Weights of a small audio captioner: log mel input.
Rows from block 7 of the audio encoder of a small audio captioner, named by matrix and row number. Rows with one number belong to one neuron. Each number is 128 + 24 x the weight over its row's rms, rounded and kept within 0 to 255. All counts start at 0. Numbers have three digits each.
After each neuron's rows are labels from the 100 clips, of 14976, where the neuron reaches its largest size: "strongest on" is what is common among them. Only what is clearly more common there than usual is listed. The data: synthetic speech, music and everyday sounds put through simulated rooms and audio effects. In brackets: how many of the 100.
# u: gMLP up (value half) (encoder.blocks.7.mixer.u.weight, 160x128), inputs 0-127
# v: gMLP up (gate half) (encoder.blocks.7.mixer.v.weight, 160x128), inputs 0-127
# out: gMLP down (encoder.blocks.7.mixer.out.weight, 128x160, transposed), outputs 0-127

u.91:151087114139124132150123122117115113091123156167121152119136117114177126133116095144135153098162128103164139082138122110122152167133110062132146149138148101090153136184119048141120089133134104151157180161126137157141123118158128121109129112117137111116088114114137138119082115163150123110134091139153112129057154130120159114139142128119164133141126139121121128120148163092150134098117
v.91:136106077104151136105136119124134154103124142131135148144141098145132108114148096126099168153129143119090099125151126132129179170102100105152144127151145135096172120119092110110158124135162137126162128105137154113135151121133081178126112140140118141120093106166118112126104137107098112136116137109192162143122144112082144134182099096139133132108092118102107137070170113135146182159112
out.91:149121134101116101124110135136125149132112137201131099172159119158143123119134148112105149144097091117131138137144125156150128141131136144066147145097109038116152174124143143081155132170139103120102123122177164137152139133100139168111155141130139130112094109107124118142144136131114132105096115111129099166109141109079142162110105112160127111132111084157107151144121109113140162103135
strongest on: far (86); drums (68)

u.116:120147126130186102147109110135094160144138137155103098106145160140090159131112140099088109123138124087160109128094149131098162113117086133172131134150096123134107189124104147123111096162129141137186144102147134123125120103109093155137135160095131142109135153149102129108117131116108130119130092100177134111176120170146151115131174089124181107116126138127160084093117136130118124142122
v.116:110130093134182113102154110177149135118142143151137124095158153149114145147130111153113144112101146103137112099103164131141091098118141104128076139143080154120131115140120179130103135179068172133098157115141133131131126131103122104156155143121116074153144122113091147130108156105090172089104131106179149114103118165113141120119127119161112131136108103139136142126113172160112110135129
out.116:135111141153126111144102135104105158108159153103115176134124144120162119081142122149139143129132147118140117178083128117091102142115117105112105119157133115163109198096113143115094122119125117156096101179098159136115126120127144120121132155164139113148144084087121120117131135156199123088105138178129106118108125140147188098083143132103133111169152157119105131128099139127122129129113
strongest on: dry (57); tremolo (40); reversed (35)

u.63:150133146117147161141143122123139149131117133156110155143071193122123118141109163114085124117121109110143128137143133111097118130109148126111151103134139154120112110119142147133140152121132100111168147117133110114145129128127101130145090160131114112154132143143137150100059088173141117158139139154134143201133133079133082150143119153182147100086112111124176118095067139079124131113131
v.63:153116155121134151108098121131150114157123061106140162099105153145155132155123177099125120169159136094143124136172117098136132135151126138095161094153135160136141137117165105068148160137151133098065146109120097153111142146131116130117103144147098123103133147114159133085123113135133137130088140143099120110121110110151156144142183137150085097109145071145104158134124134149117098129131
out.63:129061158116191153151146138129115103096106086114137129170070170115120131112108111116125149174125162126149142134081114139181123135143119109122138116151173126137136143141115126112115121124113169093151134127142099167157136168112126115110123109081123168141114157146129155105095125131142142108098152132082166114157128094122108108142123136133127066171122142127095119131134108154112118114130
strongest on: everyday sound (76)

u.27:144116150130169140132139152079105125126118145142086102133161118138175101145165122080152086137120133126111091141129088110129129167134151147106133125116133145105141149115144075122105114128131148106119131123122188112141133133125150089112129117089142142063161122099154147122150166151114145120105082156176159120130090140146133107156153086078125109167121128126162141114131117150090131163122
v.27:112129102139121162142101109085147143166121147122139095111137077203121141114102172140132134106136132171113106125112163131113163132109149119122119137142119145106129142118160139103102151182122094126116142117151122056112182127133106142151150133145123105125111120108104115105149162164130080146115128162103117167128161112143088148104126148118109091127155114176111104150120133105091124163125
out.27:116127109145139097113172095133115146116122169089123128098115147116074113147118145120129126158110160096145117098119118101106101130121127180139137164118115145101155076154118091097148162151142098143137145108147145161169168143123128112138177081110097167155130122128100151134122118155126167192114140138113166144123155143134086163149123118132133088133125115108091088133129108105104130105143
strongest on: everyday sound (66); dry (65)

u.90:175154123144139137087164095150136145127147121145129172099109147136166121110181136063111148141111098172130124130134141178132135114091106103124136085131104147129113134167127124111134132116095127105156061150128110144113105153154139119164161118124069141132145170104163084132099106096139123124131129102107107129112108100122133161172154121120140131144147117154132131142136114106085097136156
v.90:142141128137112092074141104119083141106139140126127116150088152150125129155122103142125107125130126157110106166142155094149105147126169107137156126114120148092124088088146116129156117099092120121151131135133108151137078115097129077133149092122155146166113115181143155133158116129143104184149139154141139104107127167102118150164126131122105111081100172107151103138120159138176089146152
out.90:089133159116127117093118100116159126123131098134129150147120081123084105188146124115132111142139130097140153151180175103136142096139171136151141148093139152120133112109109152156157128129103179107122115102141110122114127120162150095132119131161141127136094089162066093141085156134157114134077099126153145126120134127134129099147073172139119118146134132130092105140156110135150155152112
strongest on: ring modulation (70); distance: far (65)

u.94:149141082096114161137090163135104105125109102129117156161124115169126113136177141171113089152150173167126134176113148151125094083147129141147132141101144192107116142141113130136110171158122128121138095093144146115087099083113146138139126124145132127122097133106120115101145137160108131194138149153112121123124126117110132073144123104109170144168131146104096147104121114131133123106099
v.94:115125144159125095155105146133143112163147146142120156170095116146086127122101155145121130085122113097184078094115129143144081114152160118108086088144093121080125105132110142103152140127114142151138128142121148106146144156129154111079120131126131157134157161182088119150111122146128137131097081156153081149141108140110137139121157090124139122097173157125130155131143143099099104126160
out.94:104159128115110156138122079115134148129119108181166125105100139138138136146123117134131101135123139188118087124111154112143121114131099127110127161194104091126135095116128114164147173149190103105150154107113100105135134098143148123185125162124108138117132101123167095148139129068150165109096116133107149148147118133110113115088089134139112120124124115132151100128138166169089131148121
strongest on: band (54); reverberation time: 1.2 to 2.4 s (48); chorus (37)

u.49:108119146160132107162120120099130156091135118114082113107084141140125110098138159144129131113141157132098114112139095121126130189138097152132099133118129103120143114112144164127084134161092097073174146146088164141154142120148171099142100150141147157144107165073106114140096159141154150086139140095122116154133100112104159138159146119126126146128125103125126065136153155124142121159140
v.49:128133143124113126112149138152122135155107113116111123117101109177133123114131149202159145142099112123112134119163137126077136120166110125111153096094159094111113108128104145133138110133154098124113129095129159099185102116130119091127130139107154123107125156150143157108077148083108135097154150166134145148128173141132162158154124095094142106158127144125119112106114064158138131185096
out.49:131062202108181154099141143135115155150132104146151090125118119132157159080078127132114107150123118124158098124159103149096172153082118139149113112143146106097114142099099143116102113110099148097124122156116141130122141122162187130131146147138138151130124087137115108135096109125162148140119116129133147171125138104160145104125090109129093152113125129106153159151103163130092128117135
strongest on: drums (72)

u.5:115167089136150115083124138131102076129153146122129119137152112127148099124143150148139104105111135122112119124095153124199133106093101081122149199158106123103126134188103131162149132109121145102167142118143104112165098157116112100147098130123123128131142096125095141073107156126140124110133112104108133143148142136095140161084117109175143126140117120158157137111118123157108148148175
v.5:101155143086157107120199166146150147124172112144139078118141151085123108162141095152105139109144120091137145138081111138148125130114153113147086111120185129122140112148113135134129131134142165117109128116117091134170098121118130089091093103128124148134138106107123132122115123160122151087090125129187140105141152116140141144129118125092107159160142100099147132129120142067136130176148
out.5:097137133132157139116137114170122122176131110089146126092173149129181132139122098168128157165127159171124120097088137099126098105135159135107118129094108138103134124094107113128107125137102147149140121121085075122105128154155115150138172126121133113131126137108184119146086114128128111129161121124167089107075122168158158086129187095124134147130151135128147144098118123119120143090120
strongest on: dry (48); tremolo (34)

u.108:160141138133153088089130147136145120171148137162124156135130138126131125144168087150095135116141150118150112112119104114100098117142179135103072114130150100164146104135098125160137120131118142125097164163119152131141116152122122136109131111134093123115082107163151095081114122146112130175097132135131131101154168117154113123155138089124122113104146178176141107113094111120154081151067
v.108:136137177133116125120134097163157144105142138124103097158112155096104113124144146145149110132110117097123138126165130151118093097117091114065146102138123118091079100107128177139155105133139153115143120118088115131157121134133108183088161153128157135129097129148139157158094140151137136149132084142122128127115136210174121150137101140100153157084103122114094133128105118155145114146121
out.108:167145132115155165135081101076114173145089155133156132149146109171114086105131126129152132069131144107155120084125149141140146118123120133113134135146158126082111181130083136144110132135126143105120085086132106118128134124139137098130115123183146147097101135103157124168123144102132144096100116102107119159138140123091122141104100122144107136163145094133163114136157145133179134106174
strongest on: speech (77)

u.76:165083161106140160115133140115168108136128096153146125097108119138115148108108110104131121117087127126144159136118121088118082147124176154094126124112098117194139101158084162111102165092156122166130108166099129167142123105118134117141111146117158132152145127105085115112098157112145157141091170139118152100118127115163111124140133125168120131132121101172100158138104186130120136139109
v.76:131122144171125160108137108106098122117121128073137135099097127155140168132176141109118132127110123160148111101146141094119104163175133160139170160106127090118146097121109145127133099077140112094102091151162159119138146118116157119103092141137135120129128095090105101114157131127098129136106125124142125142141132108100138120125148126173148142109097144125125193110203166171141142137101
out.76:143123149139128172148096120093102102087127102103112154098072143151138103125110146168137101088141147133124103144147131173125136160129145093124100124091100151164168137118119157181124134135154091153149097121156092103158139094083151113118157098112112122147138145138151139104131115109131138120133144095112127156177103131074115172189143118155135120134126118119141127096111103113145141124154
strongest on: drums (83)

u.77:150145205123110159138124123122124146117133159102140140121106123140109122158115117107104174122109156126125152116111068168127156150148126184103118107142148119112103158170102135161119123131121129127113091110136167176086137146113137134102154156132092089140074109157139170144128090129109139107122129100155128091137101107128105127108149092101136125095140134132132140157083132079119151144156
v.77:089124158087107112133130106114128134134136095151151124164082090100119136158159121101102153138127154103131136114125100123191097155155179114139145123144168136120139128102169126161132150123126140117130071121136162084131123152136118151134123104142131148128107102121129142146137132107112113168096152142126125098131091123137126176115177136143159123128127128138113129152145186094107091097052
out.77:089160132115159139128133083112093147120104133178126113143161095126166145135102126162147129110111159130120125134110164125149123127104096098117099139145062123108111105120148108082156111145129159108122115099159150108203104129120130144145140141118133098139091120173132162103107093102175107109136136113118137110179117112144126152144115137123169084164133159099121111130160122132152122143167
strongest on: speech (80)

u.48:115098156141115146120099068133157112134099127113098130155141108133128165095155115132129118155156107127124152094140108173168136149147073127144101148168118167112107118151154067117137167094144113101094150139192124135134104102159114126147181107144122125105117101129150125148124126149121120132109115126128129114134158088156130115137145107108131118172111123118134110175092075119148097107157
v.48:100146140150099145105139132113102186111153143141117114143111125147162128142135124157153106129094062120092137167109122100090132150091131166143106128127104137140102138106115145172099109130151122105134170150118136141114136153108126073105164113133097127154106097167120126106119129082128074168158133133136174104165157139081128155119150125140101106123165155123116099140106135117172124145137
out.48:138138141147122194173108112101133157164117124106070126131129130105159091157139153111115153157134134117135112094132179114095148138115149151107119119126112098126152114121113118097109135098090167135134141123104164137072118137132163098104080132197131130142115138146140086122112124129154126106152123143151153135120082135150124096108084155139147141130116135149123095117126115087191143148120
strongest on: ring modulation (51); source: everyday sound (50)

u.13:132140117148114153138094100151115093095112166137120139150137134074122136160094106129141152200141122112147086144149141176105173170126090102132161147165143142127095127169099106141146132141111109112146164102152106147107122156140118111162140090113112123156120145117132127103070145138081122157103130103142120121132143097137093106135118150160121124156094115120082140171115092138137115134121
v.13:117113185107120142140148095124122125099112102171143141111123112128116127111085084139138131121143092108137135079122132121165124155109149108123111122097086132088124101130153125124148159128123112131075160130148097136167096113136131121122156140118099166151148157146078129133071128145140097158147134098117164145147121140160134134104155182118155168168117083149111115157165140132112135079146
out.13:139145108125113150153149096082108108115119113145146118117202146087066132110131129143145126112115172124136149119139094123108163137167116088168069120121106139122112122123164143149116159126112158157145131133114080195172160087150140114112140084176080112146099122146149123107131153139112134112139144121146148136095133081153138117147155120128093132138113125124126129131107110126130117153124
strongest on: far (73); drums (72)

u.97:145145116157104132123128133122125157165135162102090125146182127141092098177190112154125135124138161125174135101151130120125136142118107078157100109101122142125084136120111196122140126159131112131154150147096120125102130105150111092114114164125102129109124148126133082121129134137128148112171122162084087130115152133117148128185089123087116144135116111099099104131114107159125101118168
v.97:137108123120113135090103129120108139159116068140112194102103114141098079122131133129122100149143146110146126091153134122172155159080122102136123120166169188109140125101110146125148113146096157104163120159134175132082166105128127172099128129114119143122114136135121124108088109118119115139141107115144112088147138129130182112132097175123148138175140126149145145077136134112140112145123
out.97:136148122132113160172156151101139105111116114095167110119128156122144166144144115118109134131121107151101128133115164114144072160098123137134135127086117104113156124089159117111135127150131113141137138112121132165143078125104104196094110152143171150113175128099088153102104150149118156143117114089181165102110121139096102128098172158152130104112142149101142094098098153127128153128115
strongest on: far (70)

u.134:152091118117159150110094106114112133109148118113127095105124118149156121194143154134140155112148197122114119146118151127135089115162072139109140097101119117140102188165141137093132131100109167096103161154139090116148120103164102148155126114156160129089103123122110142102116143099103154139147114147094121123167130106134115133122102119121118117121121135161164177114093151126151164153129
v.134:123159172098154151124116148154153115138131102179145167122083126105126110157077129099106118137138134130115109167089134111125146138127126145117074143117137140130127138106124111133133101129133099139103141097111099180158121119120129145132132118122140083090169119124167104117155107111090114126080171182157187168158126148129115119121139150115143138148166149122122121079093148094112135147158
out.134:112133115141139144087124077106160123113134151195194145147084109179092118136148119142144128120152148126122083117098115180125143080126115151168109143070116127142121127103143168088143146165143120134079100136107126143119140105126124147129096139147167093106137130129125136128156094096173145105183146108118116116109148147114110137127123106112150148114150134139127134108123114102115157122147
strongest on: band (59)

u.143:105119094114122118141144121142139131117163114099172112129107121124111085095102115133084113138161164161153095133155073142093146171102101132110114112133104151116162148137082127131118134127125151129166102127148130127110146151130179187134150166119145121163129078117133111153126111133095118136130111128116135135147134114125149136111114154159123114085119049139174150107156110173129121102094
v.143:113123143106138157151122109145153120144106116196124117097138094111131177128116121108087187104099155155178091134136131146144140100105111141147113133117105117113107174155127112134129169142129092079165124112074103101119136157131117147117138115105146128167145145112163126104125101102159191122143162086134108068098126128139118110126132131132133142164112138117149151132142132085128135114139
out.143:113123090158161133144154123124099142119151113097087145116094117162128092134138153123133150128136162091113150149122186111143114120115131157159116139135082130116116088116150110143091102115111160133143102105115131170097161039087117150127138137161115148098102166131130104074107126134130141122135117156146103131110167137146135097121166126146109162099139147141117115172141116132162154125154
strongest on: ring modulation (43); distortion (41)

u.61:128142131142115113098135104086148112164113150147182121150085100143105151155119113140169163129076155126130124125171104104121118143112176131165093113137126150120157147157108131130143140148117138149101117095101147130145134141146110144125168136156081141089156135157142136115153069110110088157069152151117107114080142087141113134130140112129162134082117119110103111124114152168110113143126
v.61:130130093125105176124104167116143091158093133118135093141118126143140134127131098140129163201086175167159121119123131107167121111148129157167102114133126186129150148139121174097069076134121144109100158119143185122132141144112118175096115131128133114120125149112119116147126103083115121128128137114105096119147125105132133120140149102114173131134108141125123076133080150125144135119146
out.61:143140135088142113115085126128089096159112118101053127164131133102130140142131139129104149174113124172104110111117164097106107139129121153156148142127131123148128128110141130118124128113137153126115113132101103155122120160138117121151139138135137160097097109166141142123102137196150144136126096098117165096101105124101134137163197107149088117105092156128155154117100206130119141133131
strongest on: far (68)

u.6:125145120110114113121138157101135099117143153116170115134119095082103153134115110096146119133129113144143122094112144116157132108161175086119152147101134148136156153146149116127117081100085083179143096140157173111147167146134116104137108129092110106164111152133145136120105129094111134138140137136189132137086118156160123146099130149130144149139126082121154125136148160100159079137067
v.6:111132129110101158100092127119140123119123139117101082134176176146108107156164123155139142132137115121143137070168107144124103132137138138071101115131126137129146138089147120105145102156104093120130138101108114114132110116165128175116136099101114141095122199154123153136114140134152122099157124123137139169136091200143083106122114140089146152132142178120158143142123113138123118102086
out.6:134087168133123134152151143143135113165147144124139106147089151139127074141145138101136129146162109177098115147116132143112124109120148087126152110119108122112137090110156115152059107164148137120149175136110089082116147106094148114095152111165164135120112135094135158109098121131108127124110143081157107100148131152148106134104161112147134119136081112159138132183130145120153168095134
strongest on: speech (54)

u.152:142136077113110099142107101113118157123124190149145119148154109138116141096117157149139117138086126111086156137131131118135109095085144136152145140133154139129116147155108102108117099100140093163129147115139163181160124118142113120128126107146157135158159104161173112089123153147163151139115107107159139127097109109162128103141123165175135050121133086121132146085102099116117148147122
v.152:069093145156084157105155093117113094199143107120161110143105096130107147139136112116144125145122072142113141060112143160136123133114103136115123113110121107137170146133175141164165142127122149132100094131114113122157116150139150105101132147173109106128124175150116114121158147131127142099118126120126139175092115131144117114092116143116135070124160156099136130149130144122102167126148
out.152:170103122133105117103153160109141140151159147124141122152154147135082148148161125083114120111158113151150098136129108084130079118091116115140072143116150127111143112115150079150145166144145160158158159097143064126140081130148110124137154126099145126078134135140118110129121109145149142102134143146152152130096116140141137063106079143153123121118175132132175130119117102143116150116135
strongest on: bit reduction (74); number of effects: 3 or more (31)

u.96:113113118121116167101120133122164153103106117129101117114128104111155113143164171122079114133147145104096153139124108155190165134143127142141093114150102143114154133123092135137152125105091072078145124125118164141134078086144109122164168089132133147124141092205134130101117141154117137140140090141134131148122158094096113135172119162112133102161108150142127144147133128130136165122130
v.96:100147133131112143106122148144147128106122100112120128079145142110108129141101055151148131147123107125125112122112165111162104115136116159158128127120126115156117140131151177175154080127130114126155125149130140162188156172107118152143147164128128124122100154156121150084123141073133105142103107160118119130106122117143140141151136152159127069118105096127140099093142116095110074164174
out.96:097126129062132124133138142101127134148109177125122140143120106138162130092135142095121159101154168146114147143126154142131135191115120150101112103131119107105135132118092079146157157130125082137110130110086107153141088094134142113154112099120152121137134115139083089137167159116157151193148127116113184094120141139144101124138131136092126136148116178130155111112085101137116133152154
strongest on: band (63)

u.87:142130101143119128155117134110128131101094113146149129126133138120112097117163157155138109089160162152153167167165110146116190138097109065136150158146123103138171146096082103137106140088091133143126130118101126128132078145076127131157114148099138146140137121070110153083116156149080135128094132123143146104158140119138104119143146088120130125149149118104131131116169130138171127137156
v.87:165169150160134096129118163146128139107131184163128130119084111119115172145110136128136142099170164099155155123145143182144125121087115093107094109130106126083111118107139112166154105136101125127144156099136127117127108135107167112111144124108116098115156133109118154127158129135100118158103111105113125159060133125121116134151173092137141101081127158155119160115145146085129085125153
out.87:135111108163109116124155133141096118109128124165141135103090129155136169136129106151151150110101140193134091150173120151114121130132111119135119096128097134102106087091116115175130135142151161087110098158137119152102084096073166130097108129160150137096141144082124134142142127152132114094140133113140125123178121160130137136101111180145107144138089125097104138096144147164177127135119
strongest on: band (75)

u.1:128109101131137162121119120136150134111144149156135120151108132151098127113136109114114146143142111129087168125097150161167124165149105158135092075132106118155154144158117140096113154134139088097133153129096173111122132120089102151117155115116098135122166150134144138087095099123137173138107140119107126124123149059147176109161163093151112177118156117132117106135081080109164121115121
v.1:091148093134076144111138140151112105140117126164136124119141106101155122117107165136090074184075150152140138154145077123119135137162096084135099117100131152113144162110151128120141155146158125145112143071097084150127140142152151106153081136129102159125149123131142136102132126111115114155136151141112120102092128158125135110136140130106148127162122175129118106142112167149136162121067
out.1:114103119144156100135137132126106064140100122110145164131114157107116147124120141120133189127167116141069134116141114112141108124117108142130113149177118126117154103127121101102116092085139155103103139106142126100142147141085137155144154119156119141165087131106147126152135122121151153109098159131123167190117172131154177100116122117093151111129168132108137111146140158112140054118124
strongest on: band (92)

u.15:153086109148139129131115126144154113093135148118174094142115146144099138136136127116110091160149120100130114120125110100110099154123130128168146153102142142096148108105167109088125117092173118111162161118111115179141137130149095103111110191123158152140161093152180143130147157115145170098060148191130144138097118112116118113104098134159135094124134141123119139139106128128097125131112
v.15:125125130150169090106091159133111109127122139118138122135096107118112116107107161105162094125093142154151105174115126126155161123086088111111145177150182123129101084153140110136099161159131138166100140110134126097117162152161132112159091130152117144108126112155171084120143114105139134089119117130135144108125154130207166115103134106104102149114141117144145132136087096112118121120155
out.15:123122123125140115127177124105145159135116115155105135106154118131082134108161134128144122078093144154135150073125108099133157141148102116156179129127101112144173099134093170105155120161124128170124128125120167118124125102119157092164152087102139104143130144118136143137148071113151108132193104086111077143129136138162145142156091098125114124172120106116126138125157142107136120120093
strongest on: bit reduction (89); source: everyday sound (51)

u.137:114159119145136090140128134151139132121137145111126114151112160173118126139113156168149171142103132149121113158135098081086130127132127147131122142127098123105147073117135129134146153097167082095116155095100097128182112128169135131118145144122149103113092084133144082162095105130125160143111152169119125098126143134094133154124138148144130121113120149097092168083167108135121177129078
v.137:129109142149111104147127137141097188104147121155090126136119114139126128085126096120108147075172139125123151108168081146120192130160137142129162141173161095133141121128145116094096102156123091132138150125085141111108140150084171122119118157114125155111122130109115114108137118099165092142119132086083123156133141134120140130172156127093093089148138117146148107157150095149122102140148
out.137:121154096157063151109162111132128105093095132119107132151136117115102096151142147149114120111117158113117154089114137166163102116149117124138102158152097145122162142124150148130097158132154114134154143140145142101159101115193131131125092125159107166166121170130137111093124182133097118111136132115114128088129078119100137119101087151090158130126121110132139156188134103126126096142157
strongest on: far (71); distortion (30)

u.40:094131126115125130163112131136106135153127121108166117141126149155114126147170142121122113136127166097149061181108130144091137151162133150120149108117136103108115127116108120073099146111150140178109082105121141141143104139126105126111174139067100153117156148124138128118169105134100093132140118161125059124175143153150129144129084110131114153156138152166135122136112114122145129074143
v.40:082175135087157105128111122129167133128130137146173127164119120103109133115089162153130127094120145159103148104137102086126160112126158094126071153153124133099102172132131118088139130129147117113137119107112125162149121118137138135158152088132113093099104125109113162105136126113157167101120115152128187135159107133131127104083108161109115169144185124097163124121114081124134152133147
out.40:093151111116101166164097098126143178123133132138097147108158129135140119174140171092138117105143106136131123097131151150143147093140136127100095141111165109142148172130146143094174145122128099135101065118141120132127142106114096180116137139132144161143136180071079126149156149126117168116159120139133132137120099115153097154121126098095134083126115094099142129078143125119146127126128
strongest on: dry (58)

u.133:169150180129124107122132159143120137121129136162124116142148084137142119167127116150119117158101149153108164131142112124116140125147146151108106125066143152111120102107181141130117148112170133134110089166129076147155107056112118143134149080138144122149082143114129148141169120087177134111106104159086174142120123153113126110102138170128137131107122090118111087112123117107109132138118
v.133:150128160116119125120146168115132166123101111105128107088120160118144108160134097134151127127137123103140155132143146089141132134158114145136121134110099106095166112123122117134134104174103130092102162145089091128100116150151142144114122132135152171110121104149130101115149197155188096091088136187126146112158154074107143117136149111118075150129112151163148126093142155102122133106118
out.133:130130116108119156136153138105112143199125138119120096147158172157147091135120112127097166123106148081113111105069163097110111078141144099128106097145138119129124144106119138175102145124140113127162122153131114097140084121148148116125140085181136118128112116169163127116111151143112128149092131169133089156146139099117146112144146107099131169122130169106134153100105167152125119090144
strongest on: speech (56)

u.56:111104085126138101138157131138165129147108096159083139129127109133146088151130118126084114095142172126129121172098155159119126125071163137141150145083159142161153173122094131111093112114171144145111122086155127127130097158142134138148120147111115108095099174133084140100084109123117106119120102145120123124148137114091098106129125119143144142160109148165101130155167144155167151149139
v.56:130134161166080107162093110158065156133117138136120143129108119174127105077125102119138175098147133130141176154126140167141124147150114059134129111120116166094155158119121120116146093131109137102112108110167123143129144110121127149132132177164143086128153139135120148139126146103139079111130133095088125151137104138095157124094154147130120160103151104131118139154125168136090106104126
out.56:151128117157152115135131099154161117146141110144142136137142083097147106133119131131110100110072134147094146146147114147105069108105158124157091145144131160119077093163131123141142202155133106108154078156136116131174146105137134100152108098117127130128141109103149101149166130149163126087159109106123159135120143122102093142146129151109124105149131112092124115138160118130110081165161
strongest on: far (72); reversed (37)

u.43:144124115110105131120154120091134163139128125137171149105134136084093136080105142119127075141112164118087106125151146120118167119119129123161094119095172127126142165136137163121122132133173140141140099179147113128156174140164142164112100113099102137164067140139134163122134101102126123105124124169114153072144118131129095134127142126152139124139141085118083107100103166130094138151121
v.43:092151167117153143122183126155174162115177144090110146147119105131086091067134168123126130105079126110099132156096124137172136109130122084101151113148147089136115144120139128129129147107139147087095127149102107129127091137133132126163118040136107126123133146126128126169106122172113138147148103166121134148121125130148148119119126140107136132127114108124095136122154099134135090167108
out.43:076128151150128121122080100127058104100117160141129179105135141141133102081129150111098126133107122082106141122126108160117157115145120139170102146115135164147151117102131130142161117096091148169128114155130134117126128176139148119117131159126103088131130132125154154115163120143117143129133096135176166106140097145113157107135082168155164134106089125120108130087122133157120182142120
strongest on: ring modulation (52); distortion (33)

u.46:118105073089106110156162142123132120084116123122131098137145126153113113104114152116132136130146105140119163148151179151115139096073109168113165157100138177101121114143143124148136114192114129141138140086122152164144132088119097116147147137128136132107141132073136127120144134131131131076136132169129126133103170152124146122111069147118124107109184120147134162102119091118118092160141
v.46:121117110136123119195100095125146135104155109173131154162123104117160161136144084105142122117081130126101080091113118144158083118104143139123111126099095142138106124121171109143143173146145158117135152123151122168176138107121134132119161113132125135103126128147107109148113111116145125086079137091163162091150145105128153109100149120150165078125145116157086141161147130164100130130120
out.46:104129162130129124112135142136153143137119125143165129111132099139128140137139193108152102176152141164073113149108121131131116105086158143120071137145147114119131149128132118113126126095122080080159149142115079157136117141108138115115142167116113183122115122140117119086181167134106147155070157150104109104145116136133114092114120119112141126155181115091145099122130095134165113101140
strongest on: bit reduction (70); number of effects: 3 or more (46)

u.7:100190147104128128115104117133098120150128112137167124096145076146109110142083138150079147116120130104177162188138075139138142152158123152168102172156125105147108145134155135137145107169100111138127153114174130151073107104105119133099148127157133148101148128090126101112112119104099133114127131121111136119175116137093134125094100135143113108146120110134133147127092145174113133107131
v.7:171138133173105134109114097193113140142111116143104146127123139116111129146107148092122100131106089116149118083101146101110140104142135136114125110142176137126118146161113153124155121105116130142171174095128129182131099118109128153149091111123108123092135128095105148121076152162147102137162122137118102147150137113165113138141168143138136097140069096120149126082116145121110139198120
out.7:115131145111192115127110109125182150129159153105131124097104109132131124132143151130123125145168146122126111148092100135166130139149126110123141104152127130111078095116115074152111120150143182106120096181128162134127121134092070128153114138105102116133160095095159149080114092159130120102156119104115124149111145103106139142107085158142138115118114148158135112152158139148147172174108
strongest on: bit reduction (47)

u.93:140133156129101123129139131123111101112144118114164133120097097147167130135180157078130150115131166075135140137140154103113103120129141123130118177137130110119127147176098121121097116130143117175133187100132170087118130077130129105115126121112135149106148115101139176132137126105138072118167173158124106108149121086112116148140082148136079148120115098132157129123101134153118180128151
v.93:106146125133148153100133114158151134118134159089126129127157104094127121119125207147136122153113146126110146134146089157111141117087060134130176121115140138168081108134154130146096139145132140125114113123151104111075184103141097125134109111104158143110126128104133150155145131143097140119115158163104149131127114108186144165080153155097123159134153126122135091112109102115132087139105
out.93:105149105139138091147114129096149119149112132126127141138144103152122132106100149149120137114137114128099142126155071108096128189113142132156163078137170132125071090156124137111146103130116125129133172120161126119149141129122101169119195132109166154099150128145122090142123111164148128104078133077158131119078080132148169140104160106146131124115122105126108151144127158108140108122155
strongest on: speech (61); telephone band (41)

u.0:118113105169112133183127117123138139096145116170119098153105064115146150105136100131098168118145116063111093112151133170172082119125127096131150098111188124138138102102128152109152139148117136101157134119116138117104089109092133153126170115177150125134136141108135106121122141164111150107077136149143158113116162130125143111111159151118154112144124121103120105110151142130105119174139
v.0:157130113117122136129097137137174088160121142128158163127118132159132114134110149110140129120182163119115130130161147156151119123099158102137162150102179140095122116125120109106101114136141116165103138089086166106149159100125114133175121175131113121068145142129098145124133121141196148105083085151101102086116114136126102086122146144111111111121142125156109147127091162108126148148123
out.0:140107107164134089119158100087141140081142136114124153112095109131096134111096133167134124105138162144159118174149126174110160140115104099172151132111077129090174142123109099138127076152164127146142159123127147111127157135172111147158154099094141134107160119118104142131110094101115096139144091153123127074141183136135111150133117162125118181140124113143111106120102130115114127122124
strongest on: bit reduction (77); number of effects: 3 or more (54)